Weights of a small audio-text matching model: encoder arch transformer, 78125 training examples.
Rows from block 9 of the audio encoder of a small audio-text matching model, named by matrix and row number. Rows with one number within an expert belong to one neuron, the router's apart. Each number is 200 + 20 x the weight over its row's rms, rounded and kept within 0 to 999. All counts start at 0.
Before each expert's rows are labels from the 100 clips, of 14976, where the router gives the expert most weight on average: "responds to" is what is common among them. Only what is clearly more common there than usual is listed. The data: struck, bounced, scraped and rolled objects made by modal synthesis. In brackets: how many of the 100.
# router: router (encoder.blocks.9.mlp.router.weight, 32x160), inputs 0-79
# up: expert up (encoder.blocks.9.mlp.up, 32x80x160), inputs 0-79
# down: expert down (encoder.blocks.9.mlp.down, 32x160x80, transposed), outputs 0-79

# expert 10
responds to: quiet level (100); scraping (85)
router.10,227,191,194,233,164,239,216,203,192,219,201,206,217,203,206,185,199,239,206,210,199,173,206,210,230,197,194,206,213,202,205,212,192,237,228,221,214,214,152,218,200,212,161,192,181,202,215,203,189,188,202,168,214,214,228,200,237,191,189,200,194,203,179,167,184,194,244,245,213,203,181,196,175,221,202,207,211,227,208,175
up.0,175,208,191,187,191,189,206,182,176,217,226,185,204,189,190,135,199,184,236,182,194,186,197,194,171,204,205,168,160,201,190,183,174,195,192,206,185,197,187,181,216,196,200,194,197,190,177,194,180,203,179,170,268,173,194,194,204,207,137,180,204,208,189,211,143,195,196,204,200,184,186,184,204,168,192,183,205,194,195,198
down.0,196,190,206,180,200,189,241,181,194,198,209,193,200,169,189,212,226,207,195,199,162,222,209,194,203,198,200,206,237,204,156,214,195,181,218,223,182,185,201,210,206,178,216,180,182,234,210,222,205,183,202,181,149,198,189,233,181,152,221,212,165,215,188,218,219,194,188,184,178,212,207,221,199,226,228,197,182,192,193,207
up.1,213,207,207,183,214,186,174,198,211,179,267,206,210,195,186,161,194,192,235,212,183,203,190,195,187,205,196,207,195,218,189,201,201,202,197,167,198,192,213,180,176,184,223,201,227,188,208,196,201,210,211,239,187,213,183,187,171,214,214,165,220,185,233,216,179,206,190,157,225,213,202,262,217,190,179,208,178,212,196,209
down.1,220,210,228,231,196,223,188,212,210,176,235,190,211,216,204,208,205,202,206,217,218,189,202,220,220,205,199,216,228,213,222,210,200,197,210,181,211,223,196,217,163,226,185,217,185,199,214,201,191,183,210,212,183,218,222,197,220,197,258,185,211,178,201,184,214,212,213,226,216,205,187,293,213,225,188,217,206,219,222,185
up.2,194,189,190,223,175,222,222,203,180,231,173,191,205,201,218,194,205,217,193,186,220,193,211,207,220,191,210,197,208,182,213,204,195,209,212,225,213,217,170,219,227,224,164,190,175,212,200,207,187,186,182,163,211,187,224,210,237,187,163,217,185,211,172,174,180,186,225,250,180,183,187,162,173,214,215,199,228,204,209,178
down.2,174,187,183,164,204,174,220,178,185,232,174,215,187,173,191,193,197,197,199,177,185,224,197,183,180,190,203,189,182,187,164,192,200,201,192,225,182,178,209,187,242,179,226,174,205,210,183,204,217,208,188,186,205,176,183,211,186,194,159,215,184,225,195,229,190,183,183,180,179,195,223,122,188,184,219,178,196,176,180,224
up.3,213,207,208,184,214,186,174,198,211,179,267,206,211,194,186,160,194,192,235,212,183,203,190,195,188,205,196,207,196,218,189,201,201,203,198,167,199,192,212,181,177,184,223,200,227,188,208,196,201,210,211,239,186,213,183,187,171,214,213,165,221,185,233,215,179,206,191,158,225,213,202,262,217,191,179,209,177,212,196,209
down.3,220,210,229,231,196,223,188,212,210,176,235,190,212,216,204,207,205,202,206,217,219,189,202,220,220,205,199,217,228,213,223,210,200,197,210,181,211,223,196,217,163,226,185,218,185,199,214,201,191,183,210,212,182,218,222,196,220,197,257,184,211,178,201,184,214,212,213,226,216,206,187,293,213,225,188,217,206,219,223,185
up.4,174,204,192,195,181,196,212,186,170,228,197,182,204,193,201,156,196,189,221,178,204,189,199,195,181,202,208,170,167,191,195,182,175,194,191,214,191,202,179,191,222,206,185,194,184,194,176,194,180,198,174,162,254,168,203,195,219,204,145,193,198,209,172,196,153,192,200,228,187,180,185,166,192,176,198,184,216,192,197,193
down.4,186,186,199,170,201,182,243,177,190,211,188,201,195,164,189,204,223,207,195,190,169,228,207,189,195,195,202,202,219,196,150,211,197,189,214,231,178,180,203,205,222,177,222,173,186,234,203,222,210,188,195,177,163,189,187,234,184,157,184,218,164,224,186,226,208,189,185,182,175,209,214,167,192,213,232,187,188,184,187,214
up.5,211,208,206,182,216,184,175,198,211,179,264,206,209,195,186,163,195,190,232,211,183,202,190,195,183,205,195,205,192,217,189,199,200,201,196,169,196,191,215,178,176,183,226,201,228,188,206,195,202,211,211,238,190,211,181,188,168,215,218,167,220,186,232,219,182,207,187,155,224,212,203,261,218,186,180,206,177,210,195,211
down.5,219,208,227,231,196,222,189,212,209,175,233,189,211,214,203,213,207,200,203,217,216,189,202,218,218,204,200,215,228,213,221,209,200,196,209,181,211,222,196,216,161,225,185,216,185,200,213,201,191,183,210,212,183,217,220,198,218,197,265,187,209,179,200,184,218,211,211,225,215,204,187,297,213,224,190,216,205,218,221,185
up.6,173,206,192,190,186,190,209,183,173,222,211,183,203,190,195,144,197,185,229,180,199,187,197,194,173,203,206,168,162,196,192,182,174,193,191,210,186,199,184,185,219,201,194,194,190,191,175,194,179,201,176,165,263,169,198,194,211,205,140,186,201,209,180,205,148,193,196,215,194,182,185,174,199,170,194,182,210,192,196,196
down.6,191,188,204,176,200,186,243,179,193,203,201,196,197,166,189,209,226,208,195,195,164,225,209,191,200,197,201,205,231,200,153,214,196,185,217,228,180,183,201,209,213,176,219,177,183,235,208,223,207,184,198,178,152,194,189,235,182,152,204,215,163,219,187,222,214,191,187,184,176,212,210,197,195,222,231,193,184,188,190,210
up.7,212,207,207,183,214,186,174,198,211,180,267,206,210,195,186,161,194,192,234,212,183,202,190,196,187,205,196,207,195,218,189,201,201,202,197,167,198,192,213,180,177,184,224,201,227,188,208,196,202,210,211,239,187,212,182,187,170,214,214,166,220,185,233,216,179,206,189,157,225,213,202,261,217,189,179,208,177,211,196,210
down.7,219,210,228,231,196,223,188,212,209,176,235,190,211,216,204,209,206,202,205,217,218,189,202,219,220,205,199,216,228,213,222,210,200,197,210,181,211,223,196,217,162,226,185,217,185,199,214,201,191,183,210,212,182,218,221,197,219,197,259,185,211,178,201,184,215,212,212,226,216,205,187,294,213,224,188,216,206,219,222,185
up.8,212,208,207,183,214,186,174,198,211,179,266,206,210,195,186,161,194,192,234,212,183,203,190,195,187,205,196,207,195,218,189,201,201,202,197,168,198,192,213,180,177,184,224,200,227,188,208,196,201,210,211,239,187,213,182,188,170,214,215,166,220,185,233,216,180,207,190,157,225,213,202,261,217,190,179,208,177,211,196,210
down.8,219,210,228,231,196,223,188,212,209,176,235,190,211,216,204,209,206,202,205,217,218,189,202,219,219,205,199,216,228,213,222,209,200,197,210,181,211,223,196,217,162,226,185,217,185,199,214,201,191,183,210,212,183,218,221,197,220,197,259,185,211,179,201,184,215,212,212,226,216,205,187,294,213,224,188,216,206,219,222,185
up.9,174,206,192,190,186,191,209,183,173,222,212,183,203,191,195,144,197,185,230,180,198,187,197,195,174,203,206,168,161,196,191,182,174,193,191,210,186,199,184,185,218,200,195,194,191,191,175,194,179,201,176,166,264,169,198,194,211,206,140,185,202,210,180,205,148,193,196,214,194,182,185,175,199,171,194,182,210,192,195,196
down.9,191,188,204,176,201,186,242,179,193,203,201,197,198,166,188,210,226,208,195,195,164,225,209,192,200,197,201,205,231,201,152,214,196,184,217,228,179,183,202,209,212,177,219,177,183,235,208,223,207,184,198,179,153,195,189,235,182,152,205,215,163,219,187,221,214,191,187,184,176,212,210,198,195,222,231,193,185,188,190,210

# expert 29
responds to: rubber-like damping (97); quiet level (89); action: repeated hits (44)
router.29,234,192,194,225,160,225,217,196,206,208,202,217,231,201,189,194,207,237,198,220,173,170,208,206,226,200,179,203,209,221,185,211,185,242,222,219,227,203,144,210,176,194,163,192,185,206,195,204,202,190,216,172,224,219,208,208,217,188,201,205,187,203,184,174,197,199,232,228,247,192,169,217,189,214,208,216,192,230,203,162
up.9,194,217,226,166,227,155,176,178,194,206,205,178,205,210,179,211,184,165,206,204,204,209,187,211,166,210,193,217,192,214,185,183,204,164,182,178,187,202,216,183,184,208,214,215,193,185,191,187,207,184,193,223,153,196,187,181,181,205,242,187,217,174,218,218,210,215,157,169,182,198,213,229,227,186,183,196,204,200,212,197
down.9,194,167,176,192,198,204,230,179,195,215,163,223,193,165,182,225,199,197,185,200,166,219,203,184,198,159,224,188,187,204,166,183,209,214,197,240,237,183,199,194,208,176,213,160,210,198,170,203,221,211,221,177,238,193,181,199,193,196,214,224,185,234,210,204,219,175,202,201,217,174,203,172,191,189,207,197,181,202,180,208
up.10,179,225,224,173,200,172,193,186,187,224,198,188,260,216,164,207,198,160,200,215,185,216,196,211,190,217,192,220,203,255,182,185,203,165,172,186,191,205,198,187,193,213,214,222,199,191,180,187,221,173,198,220,164,201,176,197,182,206,205,200,206,174,222,198,203,224,177,182,186,193,206,222,245,196,197,213,221,186,218,211
down.10,212,165,189,195,202,194,230,176,209,252,193,223,198,171,179,197,198,204,199,214,179,215,200,189,194,167,213,188,187,213,166,199,241,210,214,224,248,190,202,194,189,186,221,164,200,211,192,239,259,202,237,204,213,201,193,201,191,178,222,205,185,233,218,210,209,171,189,192,207,187,249,196,200,197,210,200,201,220,187,230
up.11,192,191,194,228,170,243,218,194,196,188,211,202,190,194,204,167,204,225,214,185,209,189,199,192,224,176,215,180,189,175,206,195,181,209,203,220,193,197,189,204,212,198,181,195,187,199,178,190,201,204,187,176,268,189,210,206,228,207,144,193,203,223,167,200,166,191,231,245,216,178,188,179,183,201,202,171,213,204,193,197
down.11,204,228,240,217,198,204,184,213,206,177,182,166,204,228,203,227,216,176,179,206,230,181,210,216,215,224,190,204,231,211,234,220,188,159,196,172,191,218,198,211,185,234,184,237,187,214,215,195,184,189,202,220,177,207,215,203,208,200,203,208,200,172,185,198,210,222,190,216,164,214,187,234,222,220,205,209,203,203,225,189
up.12,187,204,209,230,174,242,210,213,203,189,222,196,193,207,218,154,200,215,223,183,223,173,192,200,210,187,209,189,181,178,230,198,183,203,195,209,189,209,191,192,228,204,165,207,185,203,177,194,194,204,181,181,248,186,215,204,224,213,131,186,209,214,160,203,157,199,214,245,199,187,187,185,193,190,197,174,230,199,199,179
down.12,194,216,224,196,211,185,193,202,198,186,182,182,192,218,198,254,220,188,160,201,217,193,220,206,202,235,183,210,239,207,215,219,200,170,201,179,179,202,211,210,179,213,198,221,195,208,231,199,183,192,191,213,152,203,203,211,196,189,225,217,188,172,202,197,237,214,184,195,186,228,200,238,211,225,208,204,200,186,211,199
up.13,195,202,209,233,169,247,210,207,205,186,230,200,195,203,217,145,199,217,229,187,213,178,192,202,218,182,209,196,183,175,223,198,185,208,199,209,191,210,191,192,221,202,170,202,188,201,178,194,200,204,186,184,252,191,211,203,220,216,126,182,213,212,166,202,150,199,224,244,210,187,189,192,190,192,195,174,220,207,201,183
down.13,196,215,227,198,208,186,193,201,198,179,202,179,191,218,199,243,221,197,169,202,223,192,218,205,209,233,183,210,244,206,219,225,194,173,204,178,181,202,210,211,178,215,192,222,191,210,237,200,175,190,193,210,153,206,208,208,201,190,224,210,191,170,197,197,230,215,191,201,188,230,195,246,209,227,204,208,201,188,210,192
up.14,178,224,225,173,200,171,192,184,186,223,200,188,258,216,164,206,198,161,201,215,185,217,195,211,190,216,192,220,203,252,181,185,203,166,174,185,191,205,199,188,191,213,216,222,200,191,180,186,221,172,198,221,163,201,176,197,182,206,206,199,206,174,224,198,202,223,178,181,187,193,206,224,244,197,196,211,220,185,218,212
down.14,212,166,189,195,202,196,230,176,210,251,194,224,198,171,178,197,198,204,199,215,179,215,199,189,194,166,214,188,185,214,166,199,239,211,214,225,248,189,201,194,189,185,220,164,200,211,190,239,258,202,237,203,215,201,193,199,191,178,223,205,185,233,217,210,209,171,191,193,208,187,247,197,199,196,208,200,201,221,187,229
up.15,181,222,228,169,211,164,185,179,185,216,204,185,230,214,169,205,190,161,204,208,194,218,189,211,178,215,192,218,195,236,179,182,201,164,176,182,186,206,204,185,183,212,220,220,198,185,183,184,214,174,193,221,162,197,181,187,182,209,224,192,211,174,219,203,205,221,169,176,183,195,209,231,238,190,189,202,216,187,216,208
down.15,204,166,183,193,202,199,229,174,206,238,179,224,197,167,177,211,199,192,189,210,170,219,202,185,195,160,222,187,183,215,164,189,232,208,200,229,252,186,203,188,194,179,220,161,211,207,176,223,250,209,237,200,228,198,183,200,185,191,218,214,185,233,220,208,212,171,191,193,210,176,232,190,203,188,209,201,188,214,184,226
up.16,183,221,226,166,217,163,184,182,188,218,202,185,228,215,173,209,191,162,202,209,200,217,191,212,176,213,193,219,195,238,183,180,204,164,176,182,186,207,207,183,182,214,220,219,196,186,183,185,211,174,194,221,162,197,184,188,182,210,230,194,211,176,218,205,208,219,170,174,178,194,212,227,237,188,190,202,216,188,216,206
down.16,199,165,182,190,205,196,227,173,201,236,178,225,194,166,177,212,201,193,188,206,170,220,203,185,192,160,223,189,182,210,164,187,231,208,198,227,248,185,206,186,197,177,223,160,213,207,175,221,247,211,235,203,227,194,181,202,184,194,216,216,186,234,222,209,211,170,191,188,210,174,230,188,200,187,210,198,184,209,183,226
up.17,195,218,225,163,229,149,177,185,199,207,204,177,208,210,179,212,185,163,200,204,204,204,190,211,166,220,187,215,199,220,190,192,207,163,186,178,198,204,216,190,186,209,209,215,193,190,203,194,198,183,199,222,143,197,186,184,178,195,234,189,212,173,217,210,213,214,153,163,174,208,210,223,226,192,185,208,202,198,212,191
down.17,196,167,170,181,199,192,229,182,194,222,179,227,195,159,185,208,192,207,196,200,162,224,196,186,189,165,215,195,186,201,154,183,214,222,206,238,231,182,197,201,218,172,216,154,206,194,177,209,220,203,211,172,214,193,178,201,188,183,200,217,186,232,211,205,211,177,196,191,223,178,206,164,186,190,204,194,190,201,180,209
up.18,212,228,219,183,216,176,179,196,216,205,241,175,225,214,175,161,187,168,228,214,199,190,185,210,192,231,179,215,201,233,204,202,205,168,190,173,207,205,210,186,210,205,200,220,201,202,209,199,198,199,200,222,137,209,189,198,177,198,175,171,219,175,218,224,169,221,167,176,180,222,204,224,234,199,178,221,200,214,210,187
down.18,201,167,184,173,198,182,231,182,188,210,229,222,190,155,186,184,187,234,212,200,163,230,190,190,187,175,210,210,199,200,150,191,200,230,222,231,218,185,193,206,214,172,206,153,190,195,198,210,209,185,205,170,173,200,185,200,186,167,199,199,182,218,205,200,203,183,198,190,222,195,200,193,181,203,196,196,199,206,183,197

# expert 9
responds to: scraping (81); reverberation (55); text has "room" (55); text has "reverberant" (55)
router.9,216,188,186,229,174,243,218,195,198,207,210,221,211,189,193,194,194,238,205,203,181,182,197,196,229,190,182,192,210,199,192,202,184,243,218,232,223,195,169,211,174,190,183,178,195,191,194,193,204,203,206,162,232,206,214,192,220,197,212,193,199,217,184,183,202,192,260,232,239,185,179,219,182,218,193,201,193,223,192,189
up.1,183,200,192,154,218,162,204,170,182,218,156,187,204,200,153,235,199,189,188,195,216,203,204,186,164,215,186,182,156,199,190,190,186,170,182,211,159,182,186,167,184,190,205,207,212,189,194,187,180,210,186,188,236,183,182,199,188,208,277,197,200,212,183,207,235,207,170,168,194,200,188,212,192,150,200,188,189,194,181,196
down.1,199,226,221,211,202,203,186,210,207,199,235,188,205,229,211,167,200,192,227,199,220,196,202,199,188,220,190,210,195,197,221,192,198,178,197,189,177,196,210,184,224,215,200,229,186,207,220,197,199,201,184,209,158,203,193,204,189,209,106,188,207,183,197,199,159,217,184,196,159,221,204,188,203,184,194,200,201,203,188,204
up.2,205,204,212,214,175,244,206,216,211,199,242,192,206,204,219,134,190,218,238,183,217,190,197,198,209,202,216,198,169,165,217,198,188,214,201,212,174,214,180,187,191,208,183,201,187,195,204,194,192,184,189,166,253,192,213,180,203,218,154,170,211,207,159,196,163,193,208,237,204,209,193,217,191,180,188,196,233,219,199,203
down.2,196,211,191,166,223,164,187,193,197,201,198,184,198,227,187,189,190,198,200,200,210,215,203,183,182,219,190,182,163,204,206,193,197,167,173,185,172,176,201,163,232,181,199,230,237,200,215,186,186,237,192,219,179,199,172,201,163,218,159,192,199,186,209,202,187,214,180,160,154,215,187,154,200,154,199,197,182,193,184,195
up.3,203,204,211,213,175,243,208,213,210,201,240,192,206,203,218,138,190,218,237,181,217,190,197,198,207,202,215,198,166,163,216,197,187,213,200,214,171,213,178,185,191,208,183,200,187,194,203,193,191,185,188,165,255,190,212,179,202,219,161,170,211,208,158,197,165,192,206,236,203,209,192,218,190,177,187,194,233,218,198,203
down.3,196,211,193,167,223,165,185,194,198,201,200,184,198,229,188,188,190,197,200,201,211,215,201,184,183,219,190,182,164,204,207,194,198,167,174,184,173,177,202,164,232,181,199,231,236,202,215,187,185,235,192,219,179,200,172,201,163,218,154,192,199,186,209,203,186,214,181,161,155,215,187,156,200,156,198,197,183,194,184,194
up.4,202,204,210,205,178,235,204,211,208,200,242,190,208,203,214,134,188,212,240,182,216,194,197,195,199,203,214,194,159,167,214,195,187,208,197,210,174,210,178,181,190,205,187,200,190,191,201,191,190,188,189,170,256,189,207,179,199,222,158,170,212,207,160,197,162,193,201,229,202,208,191,219,191,170,186,197,230,217,196,202
down.4,197,213,198,170,221,165,186,195,198,200,204,182,198,228,189,186,190,196,202,200,213,212,202,184,180,220,190,185,166,204,208,194,195,165,176,183,171,178,201,165,233,186,197,232,229,202,217,188,185,230,192,218,169,201,176,200,165,214,153,191,199,183,206,204,185,214,177,164,149,215,187,160,201,158,197,198,185,194,186,194
up.5,201,203,208,203,179,233,204,208,206,201,239,190,209,202,210,138,188,211,239,182,214,194,196,194,194,203,214,194,154,167,212,193,186,207,194,211,172,208,178,177,189,205,187,200,193,190,198,190,189,190,188,171,262,188,205,179,199,225,164,170,213,207,160,198,165,192,199,229,202,207,189,219,191,163,185,196,228,218,195,200
down.5,197,213,201,171,220,165,185,196,198,201,206,182,198,229,190,184,190,195,203,201,214,211,201,184,182,220,190,187,168,204,209,195,197,166,177,183,172,179,201,166,235,187,198,232,227,203,217,188,186,228,191,217,167,200,176,200,166,213,149,189,200,182,206,203,183,215,178,164,149,216,188,161,202,160,197,198,186,194,187,194
up.6,208,198,207,217,208,189,200,214,203,191,181,212,189,202,214,231,215,199,172,215,193,201,203,215,227,189,192,217,264,229,199,213,215,203,216,196,242,207,230,240,218,206,205,199,189,215,204,212,215,193,213,219,132,216,214,215,207,167,184,223,186,195,230,201,212,205,218,192,198,191,212,181,212,258,217,209,188,189,218,199
down.6,200,185,188,220,186,225,218,196,201,204,184,221,201,171,207,223,207,205,193,198,184,195,199,213,211,181,206,206,220,197,184,199,203,234,216,224,224,215,200,224,169,204,206,167,184,196,180,209,211,180,207,183,240,197,218,202,233,190,270,214,200,223,201,202,225,185,220,225,256,184,210,233,193,227,206,198,210,201,208,206
up.7,210,206,216,232,166,257,212,222,216,199,232,196,201,205,229,150,196,229,227,185,221,185,201,205,232,201,215,207,194,164,222,207,192,223,212,218,175,221,182,205,192,212,176,201,177,202,212,200,194,175,191,159,237,199,225,183,212,205,162,179,206,208,159,191,175,194,223,248,207,212,198,211,190,208,195,195,237,217,205,204
down.7,195,203,170,165,223,171,191,190,197,204,181,195,199,219,184,199,189,204,191,199,199,221,201,182,189,211,194,177,160,203,196,194,203,186,170,197,180,174,200,164,220,170,203,220,254,195,203,186,189,249,195,218,216,198,165,201,163,227,181,202,200,198,218,200,196,209,193,158,187,207,188,146,196,154,200,196,176,192,180,197
up.8,204,195,182,182,224,168,172,188,188,186,220,211,214,192,184,194,183,176,206,218,173,213,188,195,159,193,197,192,169,237,187,181,198,196,181,175,239,186,209,169,202,190,216,196,236,177,177,187,204,229,214,245,205,202,172,193,186,231,190,196,216,188,236,204,183,202,184,175,213,182,190,197,213,163,185,217,167,205,193,181
down.8,200,201,234,191,193,176,204,201,203,212,220,193,204,189,201,194,199,188,209,202,221,194,191,203,192,195,198,215,228,206,198,210,207,182,212,196,217,211,193,225,210,223,199,191,153,211,207,216,205,163,207,191,131,201,214,198,207,166,196,189,191,194,181,206,202,195,177,200,162,202,208,221,206,225,197,206,228,203,206,200
up.9,210,206,215,232,166,259,210,222,217,199,233,196,203,205,230,151,196,229,228,184,220,185,201,205,230,200,215,207,192,162,222,206,192,224,212,218,176,220,181,203,192,212,176,200,179,201,212,199,195,177,192,160,241,199,225,182,212,208,165,178,207,207,159,191,175,193,222,249,209,211,197,210,190,204,194,194,234,219,205,204
down.9,194,204,171,163,223,170,191,190,198,204,181,194,199,219,184,197,189,203,191,200,199,222,202,183,189,210,195,178,162,205,198,196,204,184,169,196,180,174,200,164,220,170,202,220,254,196,203,187,189,248,195,217,214,200,164,201,162,227,178,201,200,196,219,198,195,210,193,158,186,207,188,145,197,155,200,196,176,192,181,197
up.10,203,204,210,212,176,243,207,212,209,200,238,192,207,202,217,140,190,219,238,181,217,190,197,197,206,203,215,197,163,163,216,197,186,213,200,215,171,213,178,183,190,207,183,200,188,194,203,194,192,186,188,164,257,190,212,180,203,220,164,171,211,208,158,196,167,193,206,237,204,210,193,218,190,175,188,194,233,218,197,202
down.10,196,211,192,168,222,165,186,195,198,201,200,184,198,228,187,187,190,197,201,200,211,214,202,183,183,218,191,183,164,203,206,195,199,169,174,185,173,176,201,164,233,182,199,232,236,202,215,188,186,236,192,219,178,200,171,201,163,218,153,192,199,185,209,202,186,213,182,162,156,214,187,154,201,157,198,197,183,194,185,194

# expert 24
responds to: glass-like damping (59); scraping (52)
router.24,225,195,188,225,169,236,217,195,209,203,214,210,221,189,188,184,194,233,211,208,177,168,196,195,224,194,184,191,199,207,195,201,177,237,218,228,217,196,161,203,181,189,164,180,189,192,193,193,200,196,212,159,238,209,207,192,211,195,204,190,196,209,176,184,194,199,248,231,233,189,173,215,191,207,194,201,193,229,191,170
up.9,194,197,164,187,213,190,192,189,174,187,208,173,215,178,182,184,186,188,218,193,183,205,178,173,195,186,222,174,185,209,194,182,170,181,186,189,213,175,162,185,247,183,186,202,214,192,180,183,168,220,193,202,220,187,184,194,187,208,168,190,210,218,169,235,179,199,187,192,165,182,177,133,209,187,193,205,201,185,174,167
down.9,203,191,185,191,214,189,218,202,193,159,179,161,201,202,202,226,222,204,173,199,197,216,237,175,198,178,238,176,183,210,210,171,159,185,168,219,181,181,217,176,169,186,208,210,220,195,189,160,169,224,203,198,220,202,188,217,189,233,228,219,179,202,209,198,226,201,207,193,172,193,173,189,208,183,216,215,187,219,178,193
up.10,192,190,167,195,199,198,201,194,182,197,195,172,207,184,190,189,192,192,213,187,197,197,177,179,204,185,223,179,193,196,202,188,174,180,192,194,202,181,164,193,263,194,175,200,200,204,183,191,179,210,187,188,209,186,192,202,195,195,155,200,201,222,165,236,178,193,186,206,158,180,190,110,202,197,202,195,216,194,182,175
down.10,193,196,182,176,220,175,212,200,192,181,167,163,190,202,206,220,214,197,174,191,191,214,231,167,190,199,234,171,172,197,203,172,167,176,165,214,165,171,217,166,201,181,207,208,219,195,191,168,177,227,193,194,203,195,177,213,175,227,184,221,180,201,196,211,213,201,193,184,154,201,186,154,203,168,214,202,189,203,172,199
up.11,196,203,201,174,216,175,164,204,204,191,255,196,216,196,194,155,178,175,237,204,190,206,180,190,179,200,207,199,182,216,195,189,198,180,181,162,215,189,205,177,205,188,219,204,224,181,188,189,199,215,205,241,182,197,178,180,171,220,181,167,226,187,222,212,166,204,176,163,198,198,200,227,218,171,170,212,188,204,192,211
down.11,222,221,223,239,191,230,177,220,216,183,230,185,210,226,214,194,201,220,213,218,217,178,204,216,236,225,191,224,224,204,235,225,193,206,212,174,198,219,193,205,189,221,173,230,199,206,237,205,186,199,205,224,165,224,221,196,214,203,218,180,214,163,189,192,198,217,221,225,197,235,186,242,204,220,189,219,210,219,218,177
up.12,198,183,196,224,180,226,214,210,202,230,216,214,190,197,225,166,195,222,216,180,196,187,196,193,213,208,206,197,193,180,221,201,191,232,214,219,187,200,183,202,223,206,169,180,182,207,195,205,201,182,173,163,214,190,208,197,214,191,145,194,195,228,170,203,172,173,217,236,205,190,194,168,170,205,204,184,241,189,195,184
down.12,191,186,191,167,218,171,220,175,187,224,161,204,196,180,180,209,201,175,193,193,184,217,187,193,172,198,194,184,188,199,162,197,219,178,214,218,205,187,213,205,238,188,222,178,195,217,188,220,220,197,209,181,202,187,186,212,187,173,175,221,184,234,204,234,203,185,167,174,178,184,229,141,199,194,216,195,188,191,193,225
up.13,193,192,165,194,201,196,200,192,182,195,194,172,210,184,187,192,190,189,212,189,196,198,175,177,205,187,224,176,193,201,200,187,174,178,190,193,206,179,164,192,262,193,176,203,202,202,182,188,179,213,189,192,207,187,190,202,194,196,162,200,203,222,166,238,181,194,184,206,160,181,191,111,207,195,201,200,214,195,180,177
down.13,194,201,184,183,218,183,206,207,195,177,174,164,187,211,215,215,212,208,178,191,196,209,232,166,198,204,234,172,175,191,218,176,166,183,164,207,159,171,216,165,194,184,198,218,220,191,198,167,167,230,185,197,198,199,180,208,177,231,179,215,184,192,191,206,208,206,203,191,160,209,178,157,198,169,208,201,194,200,172,190
up.14,196,203,201,174,217,175,164,204,204,190,255,196,216,197,194,155,178,175,237,204,190,206,180,190,179,200,207,199,182,216,195,189,198,180,181,162,214,189,205,177,205,189,219,204,224,181,188,189,199,214,204,241,182,197,178,180,171,220,181,167,226,187,223,212,166,204,176,163,197,198,200,227,218,171,170,212,188,204,192,211
down.14,222,221,222,238,191,230,177,220,217,183,230,185,210,226,214,194,201,220,213,218,217,178,204,216,237,225,191,224,224,204,235,225,193,206,212,173,198,219,193,205,188,221,173,231,199,206,237,205,186,199,205,224,166,224,221,196,214,203,218,180,214,163,189,192,198,217,221,225,197,235,186,242,204,220,189,219,210,218,218,177
up.15,190,191,176,201,188,202,208,195,189,207,186,176,202,191,193,196,195,192,207,185,210,191,177,185,209,188,226,184,201,191,208,191,179,179,195,199,198,188,166,198,265,208,171,204,184,211,183,196,190,197,186,181,199,186,197,208,204,186,151,207,196,221,162,232,183,191,182,221,160,180,203,112,202,203,208,193,224,196,191,186
down.15,190,200,185,171,218,172,210,199,192,198,165,171,183,202,212,206,203,203,181,189,189,206,220,169,193,212,220,173,179,188,197,183,178,179,177,209,162,171,211,173,225,182,204,207,210,196,200,181,186,221,185,188,188,195,179,203,171,209,141,217,181,200,184,217,195,202,192,179,148,208,198,128,194,173,208,193,195,193,175,203
up.16,197,205,204,175,215,174,163,205,203,190,255,196,217,198,195,156,178,176,237,204,191,206,181,191,177,201,204,199,178,216,195,188,198,181,181,164,212,190,207,176,199,189,217,206,222,179,189,188,198,213,203,239,188,197,178,178,170,222,190,166,227,186,220,210,169,206,177,164,198,199,199,232,218,169,168,211,189,203,192,208
down.16,220,221,225,240,189,232,178,220,216,185,230,189,209,227,215,193,201,222,214,215,223,178,204,218,235,223,192,224,223,203,237,224,195,211,210,176,198,222,193,206,188,225,174,230,195,205,234,204,184,195,202,220,171,222,224,197,220,205,216,181,216,167,190,190,197,215,223,230,204,232,185,244,203,221,189,217,216,215,221,178
up.17,192,191,166,193,201,196,200,194,182,195,197,171,208,184,188,188,190,191,214,187,196,198,177,179,203,185,223,178,192,198,201,187,173,179,191,193,204,180,164,192,262,192,176,201,202,203,183,189,178,212,187,191,209,186,191,201,194,196,156,199,203,221,166,236,178,193,186,204,158,181,189,111,203,196,201,196,214,193,181,174
down.17,194,196,183,179,218,178,212,201,193,177,168,162,192,204,208,221,215,199,174,192,192,213,232,167,193,199,235,171,172,198,207,173,165,178,164,214,166,172,217,166,195,182,204,211,220,194,192,167,173,228,193,196,205,197,178,213,177,230,190,221,181,199,196,209,214,202,196,186,156,202,182,159,203,168,214,204,189,205,172,195
up.18,197,204,200,175,217,176,164,205,204,189,253,196,218,196,194,157,179,175,237,205,189,206,180,190,180,200,207,199,181,217,194,189,197,180,181,163,215,189,206,176,206,188,219,205,223,181,188,189,199,215,206,241,184,198,177,180,171,220,182,168,227,186,222,213,167,205,176,163,197,199,200,226,219,171,170,213,187,205,191,211
down.18,222,221,223,238,191,229,177,220,216,184,232,186,209,227,214,192,201,221,215,217,219,178,203,216,235,225,191,224,223,204,235,225,193,208,212,173,197,219,193,204,188,221,174,231,199,205,237,205,186,198,204,223,166,224,222,196,214,204,217,179,215,164,190,193,197,216,221,224,199,234,186,243,204,220,189,218,212,217,218,178